Weights of a small contrastive audio-text model.
Model: encoder moe expert_choice, encoder num experts 8, text encoder width 384, text encoder layers 10, text encoder norm layernorm.
Training: soap at rate 0.0017, 9300 steps, batches of 256.
Data: trained on single English nouns, adjectives and verbs, spoken by a formant synthesiser in many voices, 78125 training examples, 30.5 epochs.
Rows from block 2 of the audio encoder of a small contrastive audio-text model, named by matrix and row number. Rows with one number belong to one neuron. Each number is 128 + 24 x the weight over its row's rms, rounded and kept within 0 to 255. All counts start at 0. Numbers have three digits each.
Before each neuron's rows are labels from the 100 clips, of 14848, where the neuron reaches its largest size: "top examples" is what is common among them; "loudest" is the band of the loudest frequency at the time of the peak. Only what is clearly more common there than usual is listed. The data: single English nouns, adjectives and verbs, spoken by a formant synthesiser in many voices. In brackets: how many of the 100.
# gate: MLP gate (encoder.blocks.2.mlp.gate.weight, 1024x256), inputs 128-255
# fc1: MLP up (encoder.blocks.2.mlp.fc1.weight, 1024x256), inputs 128-255
# fc2: MLP down (encoder.blocks.2.mlp.fc2.weight, 256x1024, transposed), outputs 128-255

top examples: /l/ (58)
loudest: 250 to 500 Hz (83)
gate.645:128128128128128128128128128128128128128128128128109128012128128128026128128128128128128128128128128128128128128128128128128051128128128128128099128128128128128128128128128128128128128128128128128128128202128093128128128128128128128128184128128128128128128128128022163128128128128128128128128128128095128128128128128146155128128128128128177128128128128128128128128131128126128092078128
fc1.645:128128128128128141128128128128128128128163128217128128128128128128128128128128128128128128128128128069128128128128128128067128128128128161196128128128128128128128128128128128128128141128128128128128128206128153128128128128128128128098128128128128128128128120128128128128128128128128092128128128128128128128128128128101128128128128066128128128083128128128128128128128128128118128128025
fc2.645:148128128128128128128128128128128128128128167128128128128128128231093128128128128128128213128128128128086128128092090207128128128128149235128128128128128093128128210128128128128128128128128128128128128128128128128128128150128128128128128128128128128128128110128128128128128128128128128128128128183060128128128128108128032128128128128128128128128128128111128128128128128128128128128114

top examples: /d/ (88)
loudest: 250 to 500 Hz (44)
gate.561:086128081128143128128128081112128151128128128128133128052128160170128128146134128128128150195128128128128128128124128230128128185148141137128128128040128128136128117128128128128128128128109128158139128128128128128128128104154128128128128128077128128128184128128128128146128128128128133128231128202128128128128128149128239128030128128128127128183128128181163128128128176128128088128128
fc1.561:157128128128114128128128128128128128128128128128128114128128193117128128097128057128156128128128128128128128128128128128128128128128104170106162128149036128134128184128128128128128128128128128128156128134128128128128128128128112128072128128069128128091091128128128128128128128190128152128035128128128128128106078128128128128128128128205128128128128128128128077128128128128153121128081
fc2.561:167128128123128128128128172128128128138128128074128128098128128128245089128128116128128169128128128128128128128128128128211128128156128128128170128106128145219155128128128128128128128128128128090128109128102128128128128128128093128128128128128102128128127114083090128128128128128194128128190128128128128138128128128128128128128128128128128134179128128128128128128128128124128128128128

top examples: voice: child-like voice (54); rumble (39); /tʃ/ (36); /ʃ/ (35)
loudest: 2000 to 4000 Hz (64)
gate.338:128128128128128255128128128128165191119128120094110128128128128120128128128128128129128079128128128128106128107128128128128128128128128200128142128128128128097161122128128128128128128112128128128128143128128128128041128128128128128128147170128131128128128128128128128128173128128128128128128195128128128128143128137128118137128128128108131128198096156128128128128128128128128128128128
fc1.338:128152128146128128128128128128128128048114128128159168077128128128141128128087128097128128030128128132128128128128128112128128128173128128107128159128128128128128128128122128107095100152128091128128128128128128128128128128131128128194128128128128118145128128094128128158128128128128139128128128108128128128128128128128104128103128128128128128226100142128128128128128128128128095150083
fc2.338:128128128128128128076128126074128128128128128128128128128128128123128096128128128141133043128128128128202148128128128128128189128128128034128128128128128128128128068128128128128128128128128128147128128143160128128128091098128093128128128128055128128151128128092126128128128128070132128137128128146148128067128128161128128128128128128128178180128113093115128154076128061128128128128122

top examples: /l/ (84); voice: high voice (50); /d/ (45); /oʊ/ (43)
loudest: 250 to 500 Hz (60)
gate.89:128128128202009128128128041128128128128128128128128128128128128128128128128128128074128128128005063128128063128128128128128128128128128128128180128128128128128128128128128128128128000128128128128128091128128128128128128128128128128128128128128128128128128128128128128128128128128128128128128128128128128128128128128070128128128128128128128128128065128128128128128128192128088128128128
fc1.89:128065128181128128128128128128128128128128128013128128128128128128128128128128128128128128128128128128128128128128128128128132128128127000053128128128128128128128128128128128128128128128128128128128211128128128128066128195128128128149128128128128128128128128128128128128128128128128128128128128128128128128128128128128128128128128128128128128128128128128128128128128128128128128128128
fc2.89:128128128128128128128128128128128128128199128128128177128125128128233128128128116128128128128128128128197038128128128128199128128128128128128128128128128128128128163128128128128128092128128128128128128128128128128128128128128128255128128128230128128128128128128128128128128128128000128128128128128128128128128207128088070128128209128128154098128098128128128128128128128128128128128128

top examples: /l/ (61); /ə/ (55); /p/ (32); word: apple (27)
loudest: 250 to 500 Hz (59)
gate.717:147143147128128128085128128128128128128128128128128128128222128128128139110128128128128128096064109125128128175128075128128128128128128108128143127128128128200128128128101128128128128152128128128128111078128128088128113140128128134128110128168128148128128128161128077128128128128100128128037110095128128103098128128128156128128128152163128128128128128128128128130146128107128128128128
fc1.717:128086128128128128128128128129128128128128128061128128089128116128120099128128128128128128114128143128128128106128128128128128168102128078128190183128128128128121128128128128128128128123144092128128141154128128129128128128128128111128128128128128098128128128128128174128128159128128167128185147128128128128128128128131128128078071152128086128128128128128128128128128128128098128128128
fc2.717:085128128128084128104143128128128128128128157128128061128128171128160128128068124128128128200128146128128111128105128128128107128128128128128128128063083089137128193128128128057128107158118128128167195111150128083128128128172089125128128128128128169128128128130128067128128058128128158147128128163128128142128128106128128121178128128128128128128141128120128122128128128181128128128128

top examples: /t/ (57); /s/ (46); /ɑ/ (36); thin (high-pass) (31)
loudest: 250 to 500 Hz (50)
gate.41:102119128128128128128128134128150128128128202128092128128128000128071128150128128128163128128141128128128143155128204090128128128128096135128128128084128128134128128133184128128103095125128128112118128135202128128128012128128128128128128145153128128112128128128128128111128194128128128128089128128140128128105128128128128128128128128128128128128128128200128128128128128128156119128128
fc1.41:128128128128128128128095128128142128128128223128128169198128141128128128128128128128128121128128128084128128128128128128128128128162128128128128128113128128128128128128128128128128128128128128128128128128128128040128128128128128132175128128128113187128128128128128158128128128128128128128128123128050158071128111128128038188056128109128128175128077128124128128128130149128128165128128
fc2.41:128108128128128128128128128128128128128128234128128200051107128128085179128149128128128128128136128122122128128128128128205128128128128128127128125083156128087128128087135128128128128128108128097076128128128191128128128200096128162203128128128128128128128128128089128102128128128128128102128128137128114128081128128128148128128128128128128128127128128128128128167077097128128103128128

top examples: /t/ (63); /p/ (50); /ɑ/ (27); clipping (26)
loudest: 500 to 1000 Hz (48); 1000 to 2000 Hz (32)
gate.650:128128128128128128128128128128128128128128128128128128128077128156055128128128128128128071128128128151128128224087128128128128093128128128128128128037128128128154128128128128128128128128128128128128121128128128128128126128128128128128128128037128128128065128128128128146128128093128128128128175128128060191128128148128128128128128128128128193128128128128128128156128128128128128159121
fc1.650:128128128128128128128203128096128128111128128056128242128128128128128128128128182128128128128128128128128128001128128128128128128128128128128128128128092128128128128128117128128060149128128128128128128128128128132128128128128128146137128073161128128128055128128128128128128128181128128128128121126128128128128128128128128129128128128124128128051128128136128128119128128128128043128128
fc2.650:128128128128128128128128128128244072128128173128128128128131128128057102128128128128128128128161128128128185128128128128128128128128128128128128128128128128128128128128207128128128128128128128128128128128128128141128057128128128096128136107128128128128128128128179128128128128090128128128128255128128128138128128243128128128128128128164128128128128118128128128128128081089181128227103

top examples: /p/ (67); /m/ (30); /ɑ/ (30)
loudest: 1000 to 2000 Hz (38)
gate.220:128128128128110128077128179113128128106128128128144151094128128144043128128141128068128128128128187177128128128094156128217128128083174075128158199128106098128128128128128145191128143128128117128161070138128128120128128114155163128080128125128128128128128088128128128128128103128128128128105128100128128128128115128177128128069084128128128128174125173128070128097099077128120128128128
fc1.220:128128128128128128128098128128128128128128128128128153128128140128141080124097146137086128128186154110128128128128079141100159128180128128128128128120081128128128128153128128128128194177125128127128128160115128128166128120128098171128130128128128128128153157128128119116073084128128128145128128128128099128128112128128128128173126066132128128186158128174128128116128128128107119037128
fc2.220:179128128127174128161134059128128095128111128151128128128106128128172104168061071128128128128139128128128128128128122163128151128128128223128128128097128121161128128128128128128097062128128128146128089128128123128126128128128167128128130128128128128084128128128128128105184128065078128128168128133128128128128128173083128128128128128128128128231128128139128128128128108150110128108153

top examples: reverberation (77); /s/ (75); /ɔ/ (74); /l/ (50)
loudest: 500 to 1000 Hz (50)
gate.611:128128082128128128128178128128128128128128085128082128084095115128154128128128122171128149070128128128128128128128128128128128128128128128128128128052128128128128128099128162098128128128128063085120128128128128152128128113128128128128128141128128100128128171128128100128128175117128128128012120128197128161070128128128128128133082128128128128053128128128153125128128128128128100128128
fc1.611:195128139173128090128128030128128128128121128157140128091113197166128128128128108103128159128128128128128128128121117128128074128128128128128183128128128128195128128128128123146128128144128128116128128128128128128128174128149128128128105100139128208128128128210128128128128171128128128128128148071128175128128188128128145184128128128128130159169062128128128128173084177055128065128128
fc2.611:128128128099128079128185106128085166128128128128128128120128136128138158138128128128128128128128128091128128128128128128079128117128128128180128093128159128128173133128128111128080128179128163128151128128128128128208199128128128079128105128128164128128128154128108128128128128128128128128128128073128128128128128119128128128128128128128128125129110128128157157128076142128128031104128

top examples: /d/ (63); voice: child-like voice (55); /ɔ/ (36); clipping (30)
loudest: 500 to 1000 Hz (54)
gate.374:128073128080128166109128128128128124119128128128128143128128096128128105198128128128138129128110128177082128071128139128128128160128176128128128128128115128128128128128128128128128128128128116128128128125128128148128180128128189128077128128128128128128128066128128128128128128128098128128203128128128128142112128128128081128128128131128128128051128128169128112182128109128128128128119
fc1.374:211128128128128154128128191128128099128128086128128128146136128128128128128128128128128128128128128128083150128092128128128128128237128128128128128124147148079099091128128128128126128156128118128151128196128128128128128128116128080128128128128128122128128128112128111128128128128128149142140128128128128084128128128220128128128128128128128128128128128128128128128128128128128165135091
fc2.374:125128128128128164128128128125128081112128175128113128073102128128128128115128128128128092144128128128128128099128128128128128128177128128205124128128128022128128128089128155181128128128128128097128128128128128095128128155128084128128128128100128128128128128128128128128120128128128128163203128128164128128128128128128128128128128128128115184128179128119128111128128128128128128128128

top examples: /p/ (81); /m/ (27); /ɑ/ (27); /ʌ/ (25)
loudest: 1000 to 2000 Hz (46)
gate.26:106084128104128128128102103094125128128191128128182151110128173128076069128128130128128156128227060128128122154128128086128128087128128128092128128100128128128128128092150089128128128128128131128111153110128128160128128128147128172128155108128128128115128232128166128102200128128128133169128128128128128201106128111176128128128156128128172128106128128128111128128145109128097094128129
fc1.26:128118064128156128109057128128128128128128136128128126128128078128128128128128128128128170059128128118128138103128134128139109102128128128128128128128106137128128128136119156128128128128144128128128128023128123128128128108128128167126085128061096128128128128128128128128110128094127128128097192066060128128087128128128128128128171136121128161128128128157128165128124128128128123128093
fc2.26:128128171062106128128128128098128128128128092128144128128128060076157105128131187128128128128128128146128116149128128128081128128128128128128128128128087128128128128128128150128128128178108128128161159128128165128128177128111128205128106141180092081128128128128147128160138128122080128128060128128128128178093128128128133128128157072128128160038128128128105128128128128075061157161128

top examples: /d/ (75)
loudest: 4000 to 8000 Hz (48)
gate.342:168128128128128128128110128128157100128128154128128053128128063128128128150088128128128128128128128128135128128128084103156128119146128106128125128083128084128128151128128128128128128129128128086072128128146123128128128128148128128128128128128140128094128128128128128077078128128128075128158128128128159128128128128128128086149197173128134127128128109128099136133128128128170128092128
fc1.342:128128128128128096090097114128128128147128128067064128150147151128128128128128128127128090128127147128105128128128105128149128128128113184128128092125058139128128128161128128128156128123139069128128142109165128128146128129128128170128161195192128128133128206128128073128128128109128128128143096128128128149128128136128128129103181164128128128139176121131105115128128128128182140089128
fc2.342:128128128083128128128128128128128060128128112128137128142125128128171128139128128122128128128139128048102128128142128128128040128128128128128128128188128128128128128128128128085128128128088128122128128128128128135128128128128128066128128128128075128122128128101128128128128128095128128128128128128128095102128128128128128128128135199113075128128128128128150128143128128167150211077158

top examples: voice: child-like voice (52); /b/ (39); /ɑ/ (31)
loudest: 250 to 500 Hz (66)
gate.677:128128128144083128088128128093128128128139128114128181128128128128128128128128128106128177128128150201128128128128128116128128204128120064142128156225206128105108128128143128128128170128128128164128130071128128092141016128128128128128128184128128128128109128128128128128128128128128128113143104128128107094128128128128128086128128128128110128135139066128128144103128128128128128128128
fc1.677:078162128128128128128149140128134070128128128026128173128128128128128143128128128128128128128128180128128128128128128128202081128128120128154089128174212128132128147093128128128193174135128103128128128128128128128128128137128128115128114204128128128148133074137128149128158123127088128131183103128128121128128166128128128056131144043128115128128134128128095128128128148130171128128128
fc2.677:136168115086119128128150128128128128138128128128128128128128209147128155128128128128128128128128137091128128096128128184086128128028137128128070128128128128128131205128128128128094128128128128128113128042128128128144128121128128128108128097179128128108128128128168159088128128128189128156097105128128128173120128128110128128160152128128128152128077128128120128128128128128128128128128

top examples: reverberation (64); /ɔ/ (58); voice: deep voice (53); white noise (34)
loudest: 500 to 1000 Hz (88)
gate.113:128128128100128175128128128128148128128128128128128128128128128128128128128128128163128128128128115128176128128128128128128128128128128101128128128128128128128128128128128128128128128192128128128128128176128190112128128128100107128128128128128128128128128128178128128149128128128128160128108020128128128128128128128128128128066128128128128128128128128204128128128128128207128114128072
fc1.113:128179155128128128128128090086128128128128128128128128080128128128128128128128128169128128128128128090169128128128128128128128128128128205128128128158128128128136128156128128128128178082148128155128128128128128128083137076098135128128128128128128128128128128128128128102128128128128139031128157128128128128128128128128149128128128226128128128187128128128150128128128128128128117128093
fc2.113:128128128128117128128128128128128128128128128128128128128199128128128170128137128079128063142128128128155109072128239128128128128128128168128128113167128128173173128006081128128128150128112128128128128128128111084128128142128128128128089028128128128128128071128128128128128128079128128128128128128128128128128128138128128067128128128128115128128085128128128128128128128128128128128128

top examples: /t/ (77); /s/ (45); pink noise (34); /ɛ/ (28)
loudest: 4000 to 8000 Hz (29)
gate.696:128128128168128128128094128128128128128125128128195128128097128096128128128128128128128128212164128160173090103128164133212151078128107121128128161128105128128147128110128128128083113128128128158128128150118128128128128128128128161128099128128128128128133150128076184135128128128128128128069128122128156128128128128128128136133128088128128128192128128128128145128128128128128128128113
fc1.696:128128128168128136128177110128128128128117128128128128128128112128128141128119128128128128128146128128128132128128128128151128128128130128128085128128093176128128168128174157128128128128109144072085091147057128128128128128128132128128128138128128128107128140128145071128170128115128128129128128176095128099128142128155128128128128128128128128128140096105128128128128128128128128128080
fc2.696:090123128128128128138115128128128128131154062104128128128123128191178128047139128144166128128128128128128128128128128128102128081128047128096128128128128128128128128143128128128141128128128128119128128147128128128128128135128149137100016128128128121236128137128128144128128128128128178136128128128128128128128128062128128160087128163128070177128107128158160128128128154136133152128128

top examples: /p/ (68); /ɑ/ (27); /ʃ/ (25); /m/ (25)
loudest: 250 to 500 Hz (47)
gate.198:128128128128128128152130128109128128190071103128140168128128128128128128107128128191128128118128055195128128108104130128128128128128075128128128128128133128164128128128128128128084128128128110128128128128128128128128154144128128126128147128128128128128128135128128128128128102128128128128128244128089128190128090128128061128177094128128128128128090128128128157148079128128155128155128
fc1.198:223040128128128042128128128193147095128128128161128128128134128149128128128128140128128128128157128128128171128128156058164128128128128128128128128128159128091128128164128128049168128128128128128128128128128128158128128128128128128138128110128128128135128128128128145128128128128128128170128063128179201035128128153094111128191168128128128177128128128128128128128064128143128128128128
fc2.198:128128128164128147128128128128128128128128146128128128128128128028128223128128128085140172128128128128128128128128089102128128105128128128120128057128143096130128091128128124115128128128162128099128206128128128122085121128128196128128071128207128128099128140128128168128150176128128048128128128128117128128128077183128128128128128137128128128128017128128128128128073128128101126128128

top examples: /l/ (58); /ə/ (51); /ɪ/ (42); /tʃ/ (37)
loudest: 250 to 500 Hz (51)
gate.418:128146128128128128128128128128178128128128128128128128128128090128128128128128150128128128128128128128128129128128104128200128103128128128128128128128041128178128128128128128128128128128128128128128128128128128128128128128128128128128128128128128128096141255063128128128128128128115128128128128128128128128128128128128128161128128128128128128127128128128150128128128128128128128128128
fc1.418:128112128128111128128128128128128163128128128151114128128090128128128100128128128128115128128128128128128128096128128128146128128128073167128128114128051128128128128128128128128128128128128128128128128128092128128128128128128128128128023128128128128128124138128128128128128128128168128128109128128156128128128128128086146141128128128128128128128096046096128128128128128188128128128128
fc2.418:128161128128128128128128128221128128128128128128128128128128128128128128128128096000231128013128128128129128151128128128128128128128128128144128124128128128128128128128128128128128128128128095197088128163128128128128128097128128128128128128128128128128128128067128128128128128128079003128128128128128128128128128128128128128128128128128128128128128128128128163128128128128128128128128

top examples: /d/ (66); /i/ (25)
loudest: 4000 to 8000 Hz (32)
gate.570:128128104128128128121128128128141128128128094128095128128128128128089148128035153118118128158131133089128109226128128128128153097128128111128128173128128073128123160128128141089128127128128128128186128041146108128128128128128128128128102128128128128128106201100128128128136136227128128119124128158128128148128128128128128157100128128128126181128098128128128128116135155128128158128128
fc1.570:112135092128152166133095200096137128163128120128136128128089128128128128128070128111128120123128128096090128128128128089128121157128128128122128128128203128128141128128128103138128126128128128105128128128128128111128186128128139083128128056128157128218128114128098128128128137173128128149084128128128067128068128128128128128133183151184128039128128162128128128128128128119097128185128
fc2.570:128173128128128123118128120128128086168128128128135128054128081128106128128096128128128089192128128128128128128128128128063128149114128128128128132117050128187128128128128181128128128128128156128092146218113128100128094151128128128125128110128161121119070128081128128128128128161128124095128128161128128128142097128128128032128083128124132075054145128103128128128155146128128128148128

top examples: /t/ (90); reverberation (61); thin (high-pass) (37); /eɪ/ (27)
loudest: 4000 to 8000 Hz (59)
gate.339:171128128204151128186128128128128128128128184133087128128128114128125128133128104128128121128158128128128142128128128128069160128128128136128128128128128128128148128128128128128128116128113128098128128128128127128128128128162128128128160128026118153128128128128128128128128128128128128119156128128002122128128213128128078059128123128128128158128128169128161128128128128112101156128128
fc1.339:132128128128128128138128128128128128128138128080142128127128128159128128128128128128128139128128128128128128128128128128128099128128128128128128128128095128162088128154128128128128162128162081108128128128128128128086128128091128128128128128211128128128128144123128128128128128128132128130110067128128128128128005128128093151188128104128124128143128122128128128128128114085143128159077
fc2.339:128128128128128128128128128128128150128128142128128128084193107128128128083122079128134112128155139128128128194128128150128179128128151128128128128149094128128128128128128128178128142128128202128128128038128162128197144128154154128128128112128128128128128128071074159105128156128128128163128128128128128121128128128128128099128100128128128128128128128128128159128128128128128128086128

top examples: reverberation (90); /s/ (52); /ɝ/ (34)
loudest: 250 to 500 Hz (41)
gate.767:128128128128128165128128128128134150128128128128128128164239064128128128128128128128128128164081128128128128031128128128128128128128128213128128128128128128128128128128128090128128128128128128128134128077128128128128128111128108128128128128128128128128128128128128128128057168128128128079128128128128128128128128128128034128189128128128128128128128128128087128128128128128128120103113
fc1.767:138128128128128128128128149128128128128107169128128128128249128128128128160193128128128128128128128128128128041128128128128128119128158128128152128128128147152128128128128128128128128128128128128128128128153128136128252169134124128049128128169128128114128196189031128128128128128128128156128128128128174128128128128128069128128128037128128128128128128128128128128128128088128128128128
fc2.767:184135128128128128128128128128128128150128128128048128128146128128128128128128064133128128128128128008128180128128154128128128128128128128128128128122154128128128128128128128153128128128126128128128128128128097128128148128133128037128128134088128217128128128128132182128128128128122128173128172128128128100128128128128128088062063128128128128128128128128128184128114128128128128128128

top examples: /d/ (80); voice: high voice (50); /ɔ/ (38)
loudest: 250 to 500 Hz (46)
gate.446:128128028128128128128128128128128128128128128174128128145128128128128128147112128128128128128095128128128150210128128128181128128128128128208128106128153142128128128128128128128128128128128128128128128128128128128099128128128128128128128128128128128096128128128128128128090118128128128060086128194128128128128128128128128128016185120128128128128128128128128128128086128182128051128128
fc1.446:128128128128128128128128128145128128128128128128128128165128128128128128128193128128128128128128095128125128128147128128139128229128132128128111042128128128128128128128128128128128128128128129128128128128128128043181130128128128085128128107128128128137128128128128128133128129128128128128128187128128128128128128128100128201128185128128128133162013128128128128128255128128128089128128
fc2.446:128135128128128128128128128128253128128128128128128128127096128128128128128128128128128128128128128093128128122128128128000128236128094128128128128128128128128128195128128128128128128128128128128160213128167128128128128128128162172128128106159086037096128128128184128128128128013128077128128145128128176128128128128128128136128128128061128128128128128128128128128128128128128128072128

top examples: /s/ (68); /æ/ (36); /p/ (25)
loudest: 4000 to 8000 Hz (41)
gate.759:128128128168128105128128128128128128128128128128128128255128128128087128128128128128128128128008128128128128128128128128159128128128169128128128128128186128138128128128128128128128128128128128128128128128135128128128128128128128128128128128128128128128128016128128128128128128128094128103128128128128128128126113128128128128128128128128128128128128128094128128128128119058128128128159
fc1.759:128000128128128128128128128128128128128062128128128128128128128128064128128128128128128128128128128128069128128128128128128128128128128128128128128128128128128128128122128128128105128128128128128128128128128099178255069128128176152186128128037128183147128046128128128128114128128128147128169128128097128128128128128128128128128128128113138194150112128128128128128162128128128128128073
fc2.759:128128128128128128128128128103128128128128163128128128128128128162062128128128128128128128128128128128154063128128128128128128128093128128128128128128128128128128128128128128071128128128128128179184128128128128128128128128128128128128128073128128218128128128128128128176128128128128128128128128128128128128128158128128128128128128128128128128128112047128128128128128128255128128128128

top examples: /t/ (66); /w/ (60); /ɑ/ (26)
loudest: 250 to 500 Hz (43)
gate.70:066087128142128080128128128116076128201128181080128128179128128128128130128128189128128128207128128128128128128128128128170128128094128128128128128183108128117128128099128128084128128139086128128128128129122173128128176128128185144128128170128128128137128149128128128096128128146184149128128128194093168128125128128045128128128128128128128123119128132128128128072128148115128065128128
fc1.70:128092128155128128096128128128122146128128114128066197128163128160128128108128128128128128128195161128128128128128128128128128128125128136041116099128128128128128128128128151128128102128128128042133165156114128128051171128128120128128128128084128161128128128096128092086128128128056128128159109128155128128128105116128151162128128128128128139128101067128128128157128128157128150128128
fc2.70:128128149128128128126128127128128146128128128132171128128104128227128128128184128128128138155128128143128128092123128135141128128128128128128112128128128128128128108106112128128119128146128122128128128128189128128128128128128087128219128128066128128128128128128128128128128112176128128128128128097128128080128128128182095128151128128128128079128128128079128128123128138125128128128074

top examples: /l/ (49); /s/ (42); /p/ (37); /æ/ (32)
loudest: 500 to 1000 Hz (35)
gate.99:128128128108128128128128128128128128128128128155116199128128132128117125128166162128128128129128128128128128163103128136128128128128128146168128128102128128128128128128066128128128147128128128128128164128128053128128128128168131093135128182128128161128181128104108128128128128134128128081139128128128220201128128135128128147128152091128125128128128128128128128128128128128128128172142
fc1.99:128128128128128128126128190128128148105164125142125128128116134128161128128080128128128128144128123216128076128128223128146121128128128128128144155181180166144128128128128128138128128197128128128128101128128163128128128128128163128128150128128128171128128152128091128128128128179128114128064128128128128128128128128128128128128128128106128128128128128128128128058128128128128108138128
fc2.99:128154128128128128128128128128132128128128128128128128082068128101162128119099142128128128144128128128128128116128128128208076129126173128107128148128128128128128128128128128128128128183128128128128167073189173103042128222051148128128128128128128111128128128128128128088128128128128099139128128128128106128128128128128128128128128128128128128128122151093068128128128088128128128128078

top examples: /l/ (49); /k/ (41); /u/ (27)
loudest: 250 to 500 Hz (43)
gate.91:128122148181128128128112128128128128128161143128128217128128064164122128128128128128128128128128128128128128128135128128128128128128056128128037128128128128128142128128128128128128128128128128040128128128128128128080161128128237155128128128128128128128128128128128128085128128128081128128109116128128158128128074128128128128128128159128128128128128088123076145128128159128150110128105
fc1.91:128128183128128128128128128128128128128128128128128128128128128128128128128128128128139128128128128128074128137096128146128128128128128101128146128100128128128128128002128095128128128128155113128128128098128129128255146128128128128128128128176128020128128128176128128128128128128128128128140096128128128128128128089128129134128128069128128128128128128128156128128128128128128174128128
fc2.91:128128187128128103128128128128128128128086128128128128128128171128128128154140128128128146128128128128113127163128128128068128123128128095128128128128128128128128128128133128128128128128128128128128128128128128138128128111128117114128128128128128101136128000128128145128118128128128128128128128064128128128128127163128128128128128128128128198135128097128128128128086110167128128128152

top examples: /s/ (95); reverberation (67); /eɪ/ (33); /ɝ/ (31)
loudest: 4000 to 8000 Hz (61)
gate.398:128058128128128128030128187128128128129128128136119128168128128148128069128128128128157101118061128159128128112128128128128171128128128151136128095189144129224128128165128128101154128126128156112124128128128128128128131128128128128128147128128147108091128132095163137138161128217128081167161128128154128128128128128159124128128128128128193128128127128128128128128128157142128128129128
fc1.398:111029128144112128215119170112111128128128201128128128166128155133128114128121114128102128128128151128147137128128128128128128128128128165128128198193128185114122128128084128128128128128128128128141112128128128128127112107093077047128122128086128128128123137083128128128102116128128102128132128128128192107128128128128102128060128117128188155128150128180128128115128148128134096128128
fc2.398:130129128128124150183152128128128128128155128062109087140180128178093128128128116127128157128128128128099128123101128128157128128128113183094075128117176164107128128153128128128128128128143179128128128128128122210161112128128086128128128128109148128092128133128128155128128128128117057128128128151128110128128144111128128128128128077122128128159128128131139128147139128128165065214144

top examples: /l/ (92)
loudest: 250 to 500 Hz (61)
gate.544:128143128128128128128128128136147128128162128062128041080097158128141128128128128128128108063128128128086083128128143128128128128128128128128128128083128128149128128179161128128147128029128089128142128153112128128128128128128128128128128128128128128098191128128128128128128128128125128211128119085128128128173100101128185189128202128128128128128128128128128128159128128149128128128128
fc1.544:128150128128172090128128128128128110128114128159128128204128120128128128128128079149128128115112128128136128128128128202128128128128128128128128128128167128113128103128128128133128128154128128128128153128128128128128128128128124125147112128097128116169066128128128128128101128196128128128133128128128128128128160128128128128143089107128180128124109123128128128128089128128128128128128
fc2.544:128146128128128128128128099170128128128134128128128128128072128128128196117112128057131128128128128128128128102128128150117128128165144123128128128111144128141128049133128128128164046079112128184106128152128128159128128128128128142059099184128128128057128128128128128128047128063128128128162113128141128118138128128128128128119147128128128128144128115128122091128094145128128210128128

top examples: /s/ (94); /t/ (59); /ɔ/ (34); word: sister (28)
loudest: 4000 to 8000 Hz (90)
gate.386:128128151128107128128009128128108128128128128128128171202187128105128154158128128128142128128128128128128128178128128168128108128128128045124128128128128128128128097092092128100128128128128116141161082128128128152128128128128095128128106128128128163128128099128167128128128128128147092128128194094128128093128128128175103128073128128128156128128178123128059111128128128184128128128185
fc1.386:128054128062128178128128113160128128160128128128128136127128128128111089128162128128106128128128128128128128166128128128128128159041128128128128128128128118128128128162200128128128128154084128066128128049128128128128128128128128128128205171132155128128128128128128128128156128128128128128052128128087128128128160128167128129128162225128128107128126128128071128128051153128128128128178
fc2.386:128128107078128128128128128117132128129128128128091128128128128023128128128128128128126128128128116128122190128124128128072128128128135128142104140128128128131080121128107128128128067128128197128128128128128128139168177128128184128128104182122248128157137128128160128128128128128128128117128128128128128128128128128128088128128144128128128128128128128128128128180128128128128153128128

top examples: /t/ (96); voice: child-like voice (68); /ɑ/ (41); /w/ (25)
loudest: 250 to 500 Hz (40); 2000 to 4000 Hz (28)
gate.6:081128149129122128097094169083128128128095128128137165128153183128128151130188128128151128128188128083128128123128128128116158128128128099188141105128128148128128128128082109161128123128128100128113044120105128147065128128128128085130155128112153123128128128143128128128099128128128128128128128128128128096185128099128128128128128128128128128156166128128104128142084128128129128111151
fc1.6:128128128188128128128128131121121128128128128128128072128067158120128128128128095128128163128128081128140131128128128128104128105128126184128145128128128128095141124128128128128128128159063147128105128128128128136128128128128123160128128128179084095049128128161166145067079128121138128202128128128128145128113128184128128128211130128128113150128128128128081128138097128128146128128122
fc2.6:128128101128140074128128128128128075122119128167128128108128128143128127174128150077128096128139128055145128128128210104128128128128128128099118050128083128128128128128193161128128185128134048164128137162128128128128128115085128128128128092128142128158128070137183128085128128128081128128144159128128102123171128125128128110036159168128110137128128135128128128078100146128128059133128